config.toml
arch = "convnext"
model = "CTC audio transcriber"
dataset = "Morse code for random letters and digits, with fading, noise and interfering tones"
train_examples = 26041
gain_aug_db = 10
time_shift_ms = 100
n_mels = 64
hop_length = 160
input = "log_mel"
spec_augment = true
win_length = 400
tokenizer = "char"
vocab_size = 41
norm = "layernorm"
activation = "gelu"
mlp_ratio = 4
inner_norm = false
subsampling = 4
layers = 8
width = 192
kernel_size = 7
init = "xavier_uniform"
residual_init = "zero_last"
optimizer = "adamw"
lr = 0.0019
beta1 = 0.9
beta2 = 0.999
eps = 1e-08
l1_shrink = 0.003
steps = 7600
batch_size = 512
epochs = 149.4
lr_schedule = "cosine"
final_lr_fraction = 0
warmup_steps = 1520
weight_decay = 0.3
Rows from block 2, named by matrix and row number. Rows with one number belong to one neuron. Each number is 128 + 24 x the weight over its row's rms, rounded and kept within 0 to 255. All counts start at 0. Numbers have three digits each. After the name is the row's rms in percent of the matrix's.
# fc1: MLP up (model.blocks.2.mlp.fc1.weight, 768x192), inputs 0-191
# fc2: MLP down (model.blocks.2.mlp.fc2.weight, 192x768, transposed), outputs 0-191
fc1.36 139:139143107103138129128138142155142137124160154110123108123088163091129098157135147156129080141085120144126139102111133139175147107142136107119165119088168082144156135135102185081127130130134139176158114098130143128121139149124131128116120132128139106114123136176117150125129129158153115159133138123104159137110164114130150109137112126132147108118148138135141130136117117174131132142139147162146095071133130133152127156116087113154161174106106163113068135124135164160148125086120146152155196134118135147186057139127125142133163140118174158104113122111113126065099148135146140082
fc2.36 121:159102112116061187138136128126101132133137101130140116160128127133135135106134092127131143128095127146157154123128134154128127130133113124130128161128074136128119135129128116075113116134121128097127086135162161134140109128119123126115118082139109125094128126129107134146136145199139171112125128128147135131139126116143131135139121128122142090116130133130122125127182114148120128139119134151110127140127156131134145125128128125128134112114118000231131138141157128125123130124133128137131129099129128123145180139123133088168039098123147122125127168136141128118174126128099118109
fc1.37 104:112120113096171131139172137117154137171131135093168105126079112127084142146129139135108127130068136167127118179114126098126123093128157109120141153140185141162150135162119148044119118146122147065161102086111171170151117151147142142127118129104088164188157148146133096128107096128153135150127131158120083135132139146134126084148135145123157106134126130134127103131121119130158130165141135120149105186131129131133162145135118130139136114106120145136161141130135163137130131095158138106149127148148141137146138149130139098111138135124104160139145051167105130113114123148133151162
fc2.37 075:106214113168144138126140128123133128125108120146111125110132190138110120135129049128129132128255128133157095130128128103128130128126135177122093131128140134138141124108129129078083143118132128101130107131066096106123127128124128135141132142126140144117131132129138125134130113123173128142130138128134140128144138141113126127144142115114078197147110128116134105129168152122159128141127125086142134112126112122128067138128128128127128131192109117114130125141078150127139128124152125101143132150127129126146164114124131121107138110147124129144150093138125128117140124128115125132
fc1.38 072:088134124136121123130133135163111129115115121053132077133140139097096095136119135128125116120110126116110106133128122153126131137139133143136158126134151109152119143126130133076152133130122131192135103033130159164127133136131124136115107100128139137203115151145158043125105105125133132140147172144127122137102170134165131166140111133092133069115153128121127109125184113145136130148132141170128125082128135167126144148122122106146137134087104110152159126128164098145130130187085136142155120155117138145131120114124129119133106170155178139131148083119130125078129125126159127141
fc2.38 049:122133164129146137129124128108124126113185147160129128115129127135125124121130027128123126128207125139091084129128129144128128128128139121130065143129116129143124128126127079108146105122128128028140078109149144078128132128129126132180134100127146120110148128128175129124129184132144125153125126128130127129158118137175142127105141125111120132113130129155129146128138141082127128135119128116113126118128160117128182118128128128128121125096114187137129134126120119147149124138107132140144127118129128131154136176129126122104184097139133127125121219132137129124160046128177123099
fc1.39 127:172109158104214103081126140150138127163142166126119127121127091102147098136128121130141099158137111120132156113115107119114112127114108098122146109115133130142125142096145130100099137113121138160098150106161154163134091120107142104115113118141119101112115153132107091098113107097126119066114133131095149126123161096119127107129130140139117126145170173119124158137136071140120113132109118130138088181139138124139146099125114152152146130167115111131064145128126142147152107192128122098130103155153118086156114225101125143125163118162139122114136149146136115099109158175152131108
fc2.39 153:110082067175161135127126128121118114132194131085170177115146130128135138139131179122089138128161133121115061128126122149129133122141101096151097130128149147176106114184126077133168134119130126154147136156164145092127129123125127133161131155120142063089115140114157121132127132131131106104127139126170086134102135138118133130136172110156128138163111123128106144129108126121059128134162120113118134149117103128129157077128125126111175121164129122125156175117134127133135114133118102191115148150119131103086147154125124134096138162124099135090124079119135132150099085131146116122
fc1.40 092:177098133126113172107128128126151139147094137129100138150138151117127147136124138134151128130133131135128172158143144121103118145121124004134134100090095129130128108144157145148109145129135131100123133134149109155139124168128139106159144106128123106164130130125102039124106110092138103131130089111144151128140161119114165161129177153159114119097153132130205147122102101171131122126127188127140118121128146117123141110117143141133155134129142139159081129132130142148127135077069138088158114115128133175112140108133146147139094095144124112106120142111091122110116112149140116092
fc2.40 100:128143132135141071128126131115154131142129149147109121133123135125141107146139071128133109135125141146138156130131138123128130145123166116167155116138160123136163143084127200149174147118122129139147187118142001063127138128107140124137129169143129179167128123115167155130131136105094132112131108129099127110098126133084127097137101109128129070114131128093118136116102160135136128130131129139138132113133130110129125206132125121127157115136110170120102127137145147122138126142162147131126129116162127122129174111127121152139143137131129070176112130094100128171076129122107112103
fc1.41 037:142139128151106130132141125147104126103143101074106121119142131074102101126128121128134122131099140124130121089128129211122153084128197131140108127133112126144115126180125122173141129130128133211138115079096124226139162124126116129124118115122134119200127138127136112101101129136143131098130146107126139122131135126128127136148094081135118102130136123128137124127172126160130130124119149141110131195127127120133122136125129077132111131125113169142139113126131124146128123153158128151132102076106170139126135101130099113146042129170144118122129070127138146096141125114128128141
fc2.41 010:124136126142148134127133128099124128120121164145131128106130146135105077106128126128134127128117127129147047128128128150128129128127128114128031151128127129124125128129128095193139158129129128021130097124203123111129132128130126131178135134128118120107146127128138131092128226113085127128128128128208136128134126133116128128127127128115126138132148128136124153128127138163132128129128123089114129074123127131130169124128128128128128123101124129080130128129155130123159128120088127131136127125128128129146113137128129136170208126132127128133135178119129128107130040128165130110
fc1.42 055:085099146129101129095116142118138147148123146132127154152134081103122131141118126130164114129136091129130144131151087147120108118132131077134129128103096125142122133155107144130110127123189128124131131117044125168159093144133120099141096127123122109132100133111114111120127175108167119159144140152143174122134181124129135133137154126105129135113142154132202143126100139157161128133130151132128110131128147143121125125140108146132207125138146119146115132109139105175136136078094138081146082119131116165050138102086125158180102151113112113084144153160121116140098116147111111086
fc2.42 047:129135180138080129125135127094147133158134188128123108142131118126140097147130031129152128129110114134152154181128126095128133131124187136188168159131137151121135141098127234212185086118125128116138114129159068122128154128120129130153126103126082152130122131130162127093129163112090128163129130128063111132134153128126110111140127131125145118136118129167094154126104142139135128135073130131131127131138150131130126131128123128128114132115109137125118127132116090139122113133137140119126114122127129135146183154124127143126146144121166124132113129124078128162131126130135135169
fc1.43 114:137117115124134133121142122085157131144097136102134135126115150087122128151146157131119109100065129164097129114134123095097127118129106128131186114149094139137111165117111099131101190152129129144127141129110127170122096096122129107126095127114120113129130147122121106124110149112099113147171127126111091137124100115142131124142126146136103091133133167127185141116081134131108100138130129128138106173127127129098122137147126136139156130136139129154066126107084144109131149219103120105106091129125079118192162219083137145126171078128124128124113137135138097152092145125127112115
fc2.43 076:124219118128139148129123128153130131120128099091158171118126103159124178114127157128103125128104132130118124138128128103128130128128121132145042128130123155129127128142127113158163112126128128084141125128105119001117143128131129134116129113133115139097135122128121141110127112124117116127135128128096122128130087125063117128105131104152124171155143128136120125132111149091077128142127127163143124109124120116129097123128128129128130121099126102097114140121132118140161106133057127164126135130128129136084171129135125093173099150124135130124118031122125127154111105129172125075
fc1.44 083:072150162126112095130130121125126118084138102107137161124103120106133130137111111136100122116119132129119111129128129106120137126133116150126145099150113103154121118124125105123114106127172126143133115101122130127122099139141130106126096122106116105139106110122117135155119195073126119134105132102103114118121069104150134126128138090126137113123067139130151096098102161116125113127142155120122128197110124104116148106105104110125166112096172146093074114120145119145131140232119142141102128144122146102109137243139115130122117143126148125143103189129147132139121122125136101066
fc2.44 139:113137161095129124122146127155096123136155070127153191129110108131096106093130218129157110130128117119095114132130121153118137149132146121130089150166129141155134129193131126129131070139144129137128123107110184130147128125154142147091147088122110136119129108138123139127107121150125122137140103123100104135115062150128123127132170060118146154125137131167127120146105130120131128103132112122126135094142152130161149096125131135119115113112113117178141206113135100155135126063141118133091122119122125137148120193143124115176112162128158151076109120142130125168151126128147097140
fc1.45 152:145143118120076151095135137127196141197150127136133136119136107109100128144165132136166098145141121157127141140138164174138128140123153086119090110112125100148127124125127173118098109130101138129144135113164147148125151163152150132151129176151143128132149095152124081156132120124127133090149079141115164127106112121156138114189103125127108120129155141143136150141161140133124120138160139151160114162125157120131165085105149127141135125114104109159154137123094131142144121097124134121129125176106125145080025130131133135135128143137127123124130182097148144076127088138151146076
fc2.45 172:116144137182073134122132128138129148147224157025117128123135153161107104100132153115167141126085130144144092127130127153129131130127117131130173123131193128108149139133134059118118103127133129105129106168129082120158141131091087134117134147138115183089123129125104142137134166130146145108132126129114123133142152135069146127115147125126152106156105146131096108129121129113173128085142124077135131126134111132134140132125105122111126127099117098108134129137188160117159125141143147128137108122129125096173175124123141147102110145128170125164129132168100125132144122135110099128
fc1.46 133:122136119134131156106136130128117127179116099120130145125082151099126126156155203131166095140174141148110124125135130140149115126126123069115073113117149142141122142152100152129097144139128135190124137128124132121109112092130145125142120159155135086104120145151110130118125120134122112110127139154103120145128069137123130128129148189124151123130146142115206142126130178169110119133135121147144104129124148114090133125116135121126128176100091158123121126129115157135139155111126132091105131149155106126255142180123132149138145113145131117109113111153146122103122136129141108082
fc2.46 147:129139142145186085123120131119133128104115120154107163126135072132137128210106142124064109128080137138119138129129129125128134131133138162144163121125102142113138120127130154173121133133136127125104101110191085071110115126131127128139108162107097129155119101130131164110126167092127135202129128128091105129146135126131129096129170141089189139141147134122139138131100117122104128127101157151129120166137130149138139107128130126126123140129138034138123094128143121106123136107100133122111164121117127145079098103120135126154154099134080124126119147093115124137198089126089128133
fc1.47 122:081132120124162100114114128141111140196129123132140123136075163114131081132158132130141121134116084135106152137145122150103104141140138093128199158042152131111125125139143114127078106127107127162125115133109116140118082109147129134106109124129147144141138135123133143090161087110145124154124119146144141131128139109143122089114127152112117123133166146118137164124098085161074111129158137133120103212130131126138148151108119140140117128118128109142114122126112127153179122141160132051137124132099120119205137125111128159171126130116156139097137128113120121140125192122156128100
fc2.47 152:110109098139120149129112128099136118172149127118132114127123118133146103124127105132120129128099135121124105150127128201128122127134141090127106135129119109153125133119129128083171031149128128167119142128128056104120110126126128148143132181120112149126073134119126114124118108157134090102125132131097102132137157149071144138152116110144125124150138132148129167126146131137113128141122098091139148152149095102137124113126131118129116141140135105000120123127126170102117146121137130109125159105116127107102117151123129192129076133168113120124138139130116126111102107129129141114
fc1.48 114:162146141114161101119161143134154144123151116111111108149090126146121110150129115115158136109126120147127136121123141173140099105107157055125179110125130133141139107157083139138123098141135129107121136097153175150142111204128136106139132130127144143124136179141123111117083128113191132165157129134074180135125197107118148093147130112112115125141104140125129153132154140150185119107160134098135119131132128107158128146108123142112159125198149139155091101136122127142133143106139126102106089129148125119081063135121115108094128133139146135089135127118080126071123130120112130101
fc2.48 137:139170135157132161119128127126122107182133150154125131124141132119123120111142178126202134127128134122129156123128131108128137128135141155137146149129186137112131122140133133133128136131142126131118085139065166141142130131066125124136128078140123223112134136131121104134122132135159149152126128128137134129150121117150160127155131128119128150147176121140107108128094056131163128087127167083124149110154124154142101130129120133137136106090128059166148109102112148150144135129133134150135141159115139149137159126113150109202141130107127136157043101114127125147168137130117123183
fc1.49 156:133135135128113133137162139113129128127113133112149120124111115129099150126165120107148102095116136154114127103109110119119124128148089122103142109090143114142116228108122099155159121140122127140114103112163143160103137118159100125136132159113098110119202124140128116168088127163150130119164115130101107145119098103085098129138135124102120109114153129132120121132127123158124079141107109143135087132121120160098145190126121126207111135145102150104121089133114151068118111141111135154161160082117106100135104129112136152202125131167167147148130071110141125103139131150133161140
fc2.49 150:136133129131149114123129128123130126110105132152147128127131143094161238137122155128119120130098125181159155160120123109127138119133146157154158152128139137135142091124129210136129093197129127084135131170124145080107127126122129157124131136126128154109151135128130106128123112107160098162115123124129092130143144133085132127128108122128138133139119116129138149127118111127112128152159132160139139122117107143140103109130132132124134131120120133109129136104255125180146127130127132144129130135129129120084194129134129101157167185168135112127148130140116128088143130137133129127
fc1.52 122:130092144114075161099137151142104130170137128076123124103105144103122135136150155134100132146155112134136115126130127136138125130142090160144072137147179130144134170135119142138051156138157137177133153122159110177145157124133146120125132140141154110173104158129131052105155127107132138111119120122130122122141080148127141100119149172106144103117131165135138127117132106107135117132147155184161106127127135157150155111122114142169147139100132141136139136133097120148129138148129132180144136099163133133148106227125141167112135125106151110097153097139087126117109167147149114109
fc2.52 114:148093128167142060130146127113129128108127142173100153121130179152147170124129142126103124127108119145133026134129128104129135130139121179137146085125124153155114131153128171146184176139127130152127149157117102036114116126127120099129122150130171179123129110129125180122126185096112137115143121128150112126133122104111138126096148102134107157149125121155130107128109142146154128161140159127144124102144140146109193117127116130129136124089120123122148143132155149126171126130060130099121121147140127139086143110113123134124139166128152121126142123133139122116163149130157095086
fc1.53 117:149144135110117124116108135118161127115164124052144140106126122109097125138107128124130134130039140120120135127128136125132090174119158096115120139143164127129123122119131110053164166110123133167134121139108148216140113131133110105120125129149123075134143123120139124106147129161166094131157129136069141117123194120148121105115155128118095134117106169130123140134167124141124128179142134145133093128128155143174111153154132125116130097132118128143082129100123128139132120120151129118126150139131120106134121184103135143114129223095081110086123125141132109102120127135141127111
fc2.53 057:138000133132144137126122128158118132087154065077126124130131133120118044118128107128116128128201128136153133103128128141128128127127112106136175118130089130098117134132128122101141122121129128142124130124128115140127129128125120131188131086128098109189128128128129110086129093144080128125128127128134140129127140132166127128126129158129111135115096129118114126128128134096112128102120109079119128084127171127127162128128129129132129134154127158135127127127090152103127128119089131126129133129128128131132124111129128150166195021125127129147106158134128128119112142128061128136